config = dict(
    arch='unet',
    model='image super-resolution model',
    crop_scale_min=0.8,
    translate=0.06,
    scale=4,
    norm='batchnorm',
    blocks_per_level=2,
    block='basic',
    upsampling='nearest_conv',
    lr=0.0017,
    grad_clip=3.0,
    steps=16500,
    epochs=29.1,
    final_lr_fraction=0.1,
)
Rows from block 2 of a small image super-resolution model, named by matrix and row number. Rows with one number belong to one channel. Each number is 200 + 20 x the weight over its row's rms, rounded and kept within 0 to 999. All counts start at 0.
After each channel's rows are labels from the 100 images, of 14848, where the channel reaches its highest value: "responds to" is what is common among them. Only what is clearly more common there than usual is listed. The data: rendered dice on a table.
# convs0: first 3x3 conv (model.enc.1.0.convs.0.weight, 128x128x3x3, each kernel summed), inputs 0-63
# convs1: second 3x3 conv (model.enc.1.0.convs.1.weight, 128x128x3x3, transposed, each kernel summed), outputs 0-63

convs0.124,163,199,171,186,204,181,181,233,181,180,190,172,204,188,178,197,220,145,183,192,202,214,185,197,215,204,174,207,198,229,206,176,200,224,206,207,198,154,231,204,205,185,189,224,201,166,193,206,196,184,160,235,202,151,198,196,198,194,214,192,203,179,197,165
convs1.124,215,188,191,179,198,202,220,187,209,200,190,192,228,196,173,172,171,229,192,219,207,184,214,199,171,212,248,158,203,184,188,225,201,189,194,182,186,186,198,217,206,225,194,175,209,208,202,192,212,187,195,182,186,219,177,183,190,214,153,207,197,212,191,219
responds to: blue die

convs0.57,208,221,163,190,204,205,207,148,213,213,195,194,233,211,213,191,214,202,196,201,194,163,199,189,181,182,226,211,160,210,197,164,190,204,162,215,199,171,205,155,181,229,213,204,206,178,201,209,216,124,206,195,196,184,204,196,198,180,156,178,212,197,208,223
convs1.57,231,191,224,197,197,178,193,241,187,197,193,190,190,182,174,180,223,208,196,209,212,256,219,216,200,210,208,185,251,186,187,239,210,221,209,176,153,221,184,175,182,169,209,181,192,214,230,207,208,231,183,226,186,167,213,171,203,198,203,232,180,178,161,214
responds to: green die

convs0.108,200,210,202,189,162,200,218,218,191,200,214,194,174,202,206,217,203,179,197,179,211,206,224,183,211,197,201,212,222,212,204,181,210,215,218,203,129,197,198,203,201,199,189,186,194,208,204,194,184,200,196,194,100,224,216,183,196,213,218,221,207,207,199,190
convs1.108,190,182,198,171,216,205,185,141,206,218,190,205,189,207,188,183,181,202,233,207,196,189,170,211,216,215,215,179,161,146,183,242,189,197,171,219,253,205,184,188,211,198,179,204,221,196,204,204,230,195,192,236,218,183,196,173,173,174,188,173,176,203,163,221
responds to: red die

convs0.20,215,224,205,180,180,210,192,204,204,194,185,207,227,184,186,191,210,190,232,162,229,194,164,164,186,169,195,149,199,197,175,197,216,169,157,203,188,179,197,196,152,180,219,198,184,210,198,171,182,198,195,204,190,209,184,197,210,194,184,194,162,191,203,179
convs1.20,190,186,188,205,225,170,190,219,213,210,227,199,215,239,168,218,202,216,186,230,211,210,197,233,178,206,200,155,206,187,193,202,183,214,205,216,167,215,199,196,200,217,191,194,214,198,166,187,220,182,203,204,184,187,194,221,180,157,227,203,256,196,194,199
responds to: black die

convs0.22,182,215,210,194,205,226,202,188,202,223,193,189,194,217,164,229,191,190,194,192,239,182,203,201,196,198,226,195,178,214,154,189,176,218,203,202,239,209,192,180,194,184,219,170,215,200,185,189,214,185,192,193,201,209,185,218,161,213,119,207,197,195,218,226
convs1.22,196,201,209,223,192,181,199,190,204,172,198,206,217,150,227,153,235,203,217,214,208,215,200,196,194,193,162,212,207,209,221,200,207,201,208,185,126,197,201,202,198,171,206,207,162,199,212,204,177,230,205,197,190,208,186,192,239,201,217,176,206,205,186,169
responds to: green die

convs0.100,190,172,217,180,205,210,191,196,166,209,165,181,181,202,213,207,162,194,189,209,175,192,209,202,204,156,198,197,201,202,193,199,237,198,207,163,214,200,200,181,172,138,191,213,169,214,211,196,211,201,173,194,199,199,215,200,192,171,214,216,217,174,195,217
convs1.100,188,206,206,219,176,194,235,224,214,167,178,202,214,199,199,202,220,195,202,194,207,193,201,223,198,178,196,217,199,205,199,182,184,201,225,207,208,178,194,210,205,176,214,190,130,179,216,204,213,242,211,204,197,185,197,214,182,208,161,206,185,205,196,189
responds to: pink die; yellow die

convs0.121,224,213,179,194,181,218,138,205,195,194,192,187,190,222,210,218,191,222,172,178,209,196,226,212,201,168,221,191,204,143,167,186,215,200,185,206,218,186,172,207,173,225,216,215,175,224,211,158,199,209,271,208,193,229,224,186,192,185,202,193,165,174,201,206
convs1.121,196,174,214,169,228,181,200,209,215,199,211,206,210,227,174,188,188,218,250,212,195,213,185,185,162,192,193,187,165,209,206,220,216,205,207,203,186,215,206,228,228,186,164,189,214,208,191,210,215,243,189,160,207,184,207,212,205,198,202,195,211,202,178,181
responds to: blue die

convs0.59,189,186,197,189,197,209,197,193,201,121,194,213,200,208,208,141,194,228,200,196,202,213,193,213,205,188,172,205,202,200,213,185,225,208,196,209,137,139,202,202,188,220,198,216,197,209,198,202,188,199,214,165,160,214,193,151,204,192,216,194,195,174,153,206
convs1.59,234,208,184,209,197,212,215,242,209,228,198,190,218,156,175,194,222,203,219,211,210,150,198,205,211,194,212,205,202,191,192,210,147,194,200,206,162,210,227,200,194,176,212,193,209,179,200,173,198,206,196,194,200,206,254,239,190,200,215,200,199,192,223,197
responds to: red die

convs0.10,197,195,206,229,219,203,193,108,197,176,199,203,240,204,191,182,220,216,198,216,194,169,163,232,191,200,198,188,113,214,193,203,171,191,196,198,226,154,207,175,207,204,210,217,194,187,197,193,220,173,200,205,230,192,210,218,182,162,196,176,190,195,181,201
convs1.10,186,175,226,171,200,203,194,202,201,215,204,216,155,209,221,217,131,203,207,180,183,229,184,185,215,200,208,225,248,153,207,196,209,198,174,208,212,218,176,221,185,215,177,177,214,190,201,218,165,219,198,185,155,200,206,142,197,217,202,195,204,206,181,212
responds to: green die; teal die

convs0.50,202,210,215,205,204,220,198,157,195,208,184,180,225,210,138,207,213,203,205,215,177,162,176,226,212,203,204,194,133,219,190,179,181,197,192,186,245,185,187,196,203,198,227,210,196,182,176,186,194,193,206,175,214,200,163,198,153,199,178,199,201,216,212,227
convs1.50,202,147,184,176,197,201,186,233,199,213,219,232,190,202,227,207,187,200,218,183,211,231,208,183,189,190,191,202,218,143,200,255,196,197,198,215,164,216,180,201,194,192,168,151,203,206,202,213,206,216,202,206,164,202,234,186,201,208,194,213,204,165,175,194
responds to: green die

convs0.60,186,192,231,200,182,186,196,143,205,186,191,200,200,189,191,182,185,199,201,186,178,180,178,220,219,204,169,204,175,220,173,161,176,208,200,215,158,181,211,187,196,212,206,203,203,201,198,203,204,203,202,205,182,209,228,206,190,192,204,208,154,203,172,196
convs1.60,206,178,158,232,205,189,210,251,202,198,218,213,190,234,180,208,178,189,140,211,209,195,179,185,176,200,197,177,209,227,206,196,171,231,199,213,216,177,198,200,204,211,200,195,196,189,224,201,220,175,221,207,180,202,184,216,208,192,220,212,215,179,230,188
responds to: purple die; pink die

convs0.120,209,195,206,228,199,207,186,161,195,203,209,228,205,193,207,215,207,184,209,144,206,174,199,173,173,137,200,179,188,191,202,184,215,205,112,227,193,226,174,174,177,223,214,171,203,194,194,185,182,208,214,165,203,204,196,206,199,213,196,189,194,215,210,198
convs1.120,184,187,200,215,252,192,146,196,185,181,215,190,166,227,192,200,189,227,194,155,219,228,159,206,196,166,206,202,220,180,175,216,177,222,152,179,215,202,231,199,192,194,189,208,189,216,207,214,208,185,193,197,159,181,239,183,213,214,209,228,224,203,198,200
responds to: black die

convs0.77,226,201,201,181,197,199,193,200,201,238,200,178,187,206,203,210,136,199,196,187,230,184,196,185,205,202,220,202,204,210,171,199,189,216,214,214,197,210,199,180,194,202,202,200,198,189,212,210,188,156,191,198,170,172,215,199,201,206,153,192,188,191,196,244
convs1.77,180,237,210,236,218,228,217,183,179,207,179,160,198,188,196,220,232,200,203,168,162,196,188,191,186,239,210,205,183,197,180,191,210,165,196,181,208,171,238,197,184,200,211,204,203,205,183,179,178,227,200,189,228,196,178,209,194,187,244,200,204,216,213,168
responds to: green die

convs0.53,174,202,232,206,191,173,221,191,187,151,209,217,215,174,218,181,189,206,178,199,196,203,195,202,197,200,176,200,223,201,232,207,202,191,195,232,138,214,230,217,195,215,189,195,198,206,204,211,217,226,178,204,204,211,214,212,218,183,228,216,186,198,179,150
convs1.53,196,194,198,204,232,214,176,201,223,173,205,194,206,207,165,195,222,209,198,215,219,210,214,205,201,176,220,202,200,200,183,204,197,212,201,161,169,178,147,165,175,144,232,171,199,194,187,233,195,200,210,201,199,187,170,174,182,207,174,185,213,187,218,221
responds to: purple die; red die

convs0.30,199,204,187,217,134,187,211,211,193,212,216,193,208,179,184,202,203,195,165,203,230,201,213,186,157,186,216,188,223,193,203,185,192,200,225,206,189,213,217,198,175,200,140,130,204,203,194,198,230,207,186,219,196,218,216,218,188,223,156,208,201,168,210,233
convs1.30,157,204,225,172,227,207,203,149,202,200,178,195,166,171,217,213,177,216,213,171,156,225,168,208,220,202,188,237,180,193,202,178,203,188,199,209,227,200,198,211,189,222,204,204,185,191,191,197,157,196,207,192,198,203,156,160,189,188,234,201,187,252,199,193
responds to: purple die

convs0.6,201,227,234,199,190,194,202,210,204,184,215,205,188,201,195,211,181,206,219,145,224,186,142,187,201,165,159,166,209,208,147,211,218,220,160,197,197,233,205,207,189,183,206,193,193,213,191,164,165,212,190,197,182,211,195,202,201,216,200,189,164,199,183,216
convs1.6,222,212,194,182,198,172,232,220,191,187,180,195,170,212,211,202,202,204,234,192,209,216,201,213,198,190,225,220,176,208,220,201,176,176,217,203,220,165,181,207,206,227,207,202,198,202,183,201,216,200,202,204,220,197,172,208,184,203,186,207,171,178,201,176
responds to: pink die; orange die

convs0.106,200,200,199,237,207,179,184,156,195,142,192,213,235,194,202,150,210,223,202,225,189,195,186,210,204,194,182,196,157,207,219,217,211,195,198,208,174,151,203,204,208,207,197,215,201,185,196,189,217,203,212,206,222,201,205,192,205,152,237,199,173,195,132,199
convs1.106,172,229,219,188,203,211,214,166,206,204,183,177,167,166,187,172,186,188,205,171,154,195,191,195,192,201,216,210,183,208,196,138,206,187,211,174,210,214,181,203,173,202,201,193,180,190,191,202,164,186,202,192,185,225,175,190,185,233,187,191,208,249,247,199
responds to: red die

convs0.88,173,172,224,218,194,207,208,154,214,199,208,205,200,201,220,197,222,219,210,171,224,185,203,191,153,214,183,177,211,193,191,202,166,210,160,207,209,210,175,221,216,213,224,165,204,209,181,211,171,217,207,143,185,207,191,225,224,229,206,161,196,207,215,190
convs1.88,231,196,193,183,232,208,194,223,185,209,232,171,219,181,228,209,222,228,197,171,213,176,202,222,210,188,199,222,193,210,162,211,171,184,214,173,170,192,220,214,195,177,200,221,197,219,208,198,193,203,190,166,227,203,248,202,185,172,200,235,242,202,175,189
responds to: red die; black die

convs0.23,192,213,192,191,159,207,203,224,193,222,206,192,200,201,196,201,229,199,204,176,221,224,219,175,131,198,204,208,228,213,209,195,224,209,217,203,185,211,163,211,197,180,161,99,193,202,167,196,221,212,210,228,197,220,194,205,182,216,223,209,211,213,209,198
convs1.23,207,164,193,195,211,202,192,152,205,203,205,207,193,211,188,216,152,193,201,248,208,187,161,231,231,215,195,152,178,180,186,215,186,219,155,199,238,207,187,186,207,192,197,241,216,201,222,206,207,190,206,193,190,164,183,183,194,188,190,186,164,164,165,214
responds to: purple die

convs0.42,191,209,208,210,213,205,166,196,192,183,203,185,183,189,217,194,187,181,234,191,163,208,198,187,220,179,197,196,197,191,189,194,180,200,183,184,206,200,218,191,196,182,215,196,168,114,207,177,187,187,186,210,199,157,216,186,211,219,200,190,194,209,206,175
convs1.42,184,182,196,180,180,180,235,240,214,218,192,201,192,217,189,200,228,210,205,208,188,207,201,237,188,208,243,212,167,224,205,205,182,184,179,213,199,194,169,210,190,213,191,177,220,238,167,205,236,222,196,184,199,216,175,204,190,236,212,211,183,203,157,137
responds to: red die

convs0.41,221,194,187,181,209,214,183,222,183,198,175,218,205,215,151,188,221,155,207,208,199,201,221,209,167,203,198,210,210,208,206,211,240,208,207,164,208,214,198,189,193,199,227,169,225,186,147,165,225,200,174,182,208,187,172,185,190,205,211,198,193,197,203,229
convs1.41,171,186,178,224,202,176,192,207,226,182,210,226,227,184,238,175,217,230,211,189,204,225,193,229,212,153,205,203,205,204,213,203,204,199,220,207,188,183,171,220,236,230,194,200,159,218,233,221,188,219,194,205,194,201,212,238,216,197,195,224,203,179,200,166
responds to: black die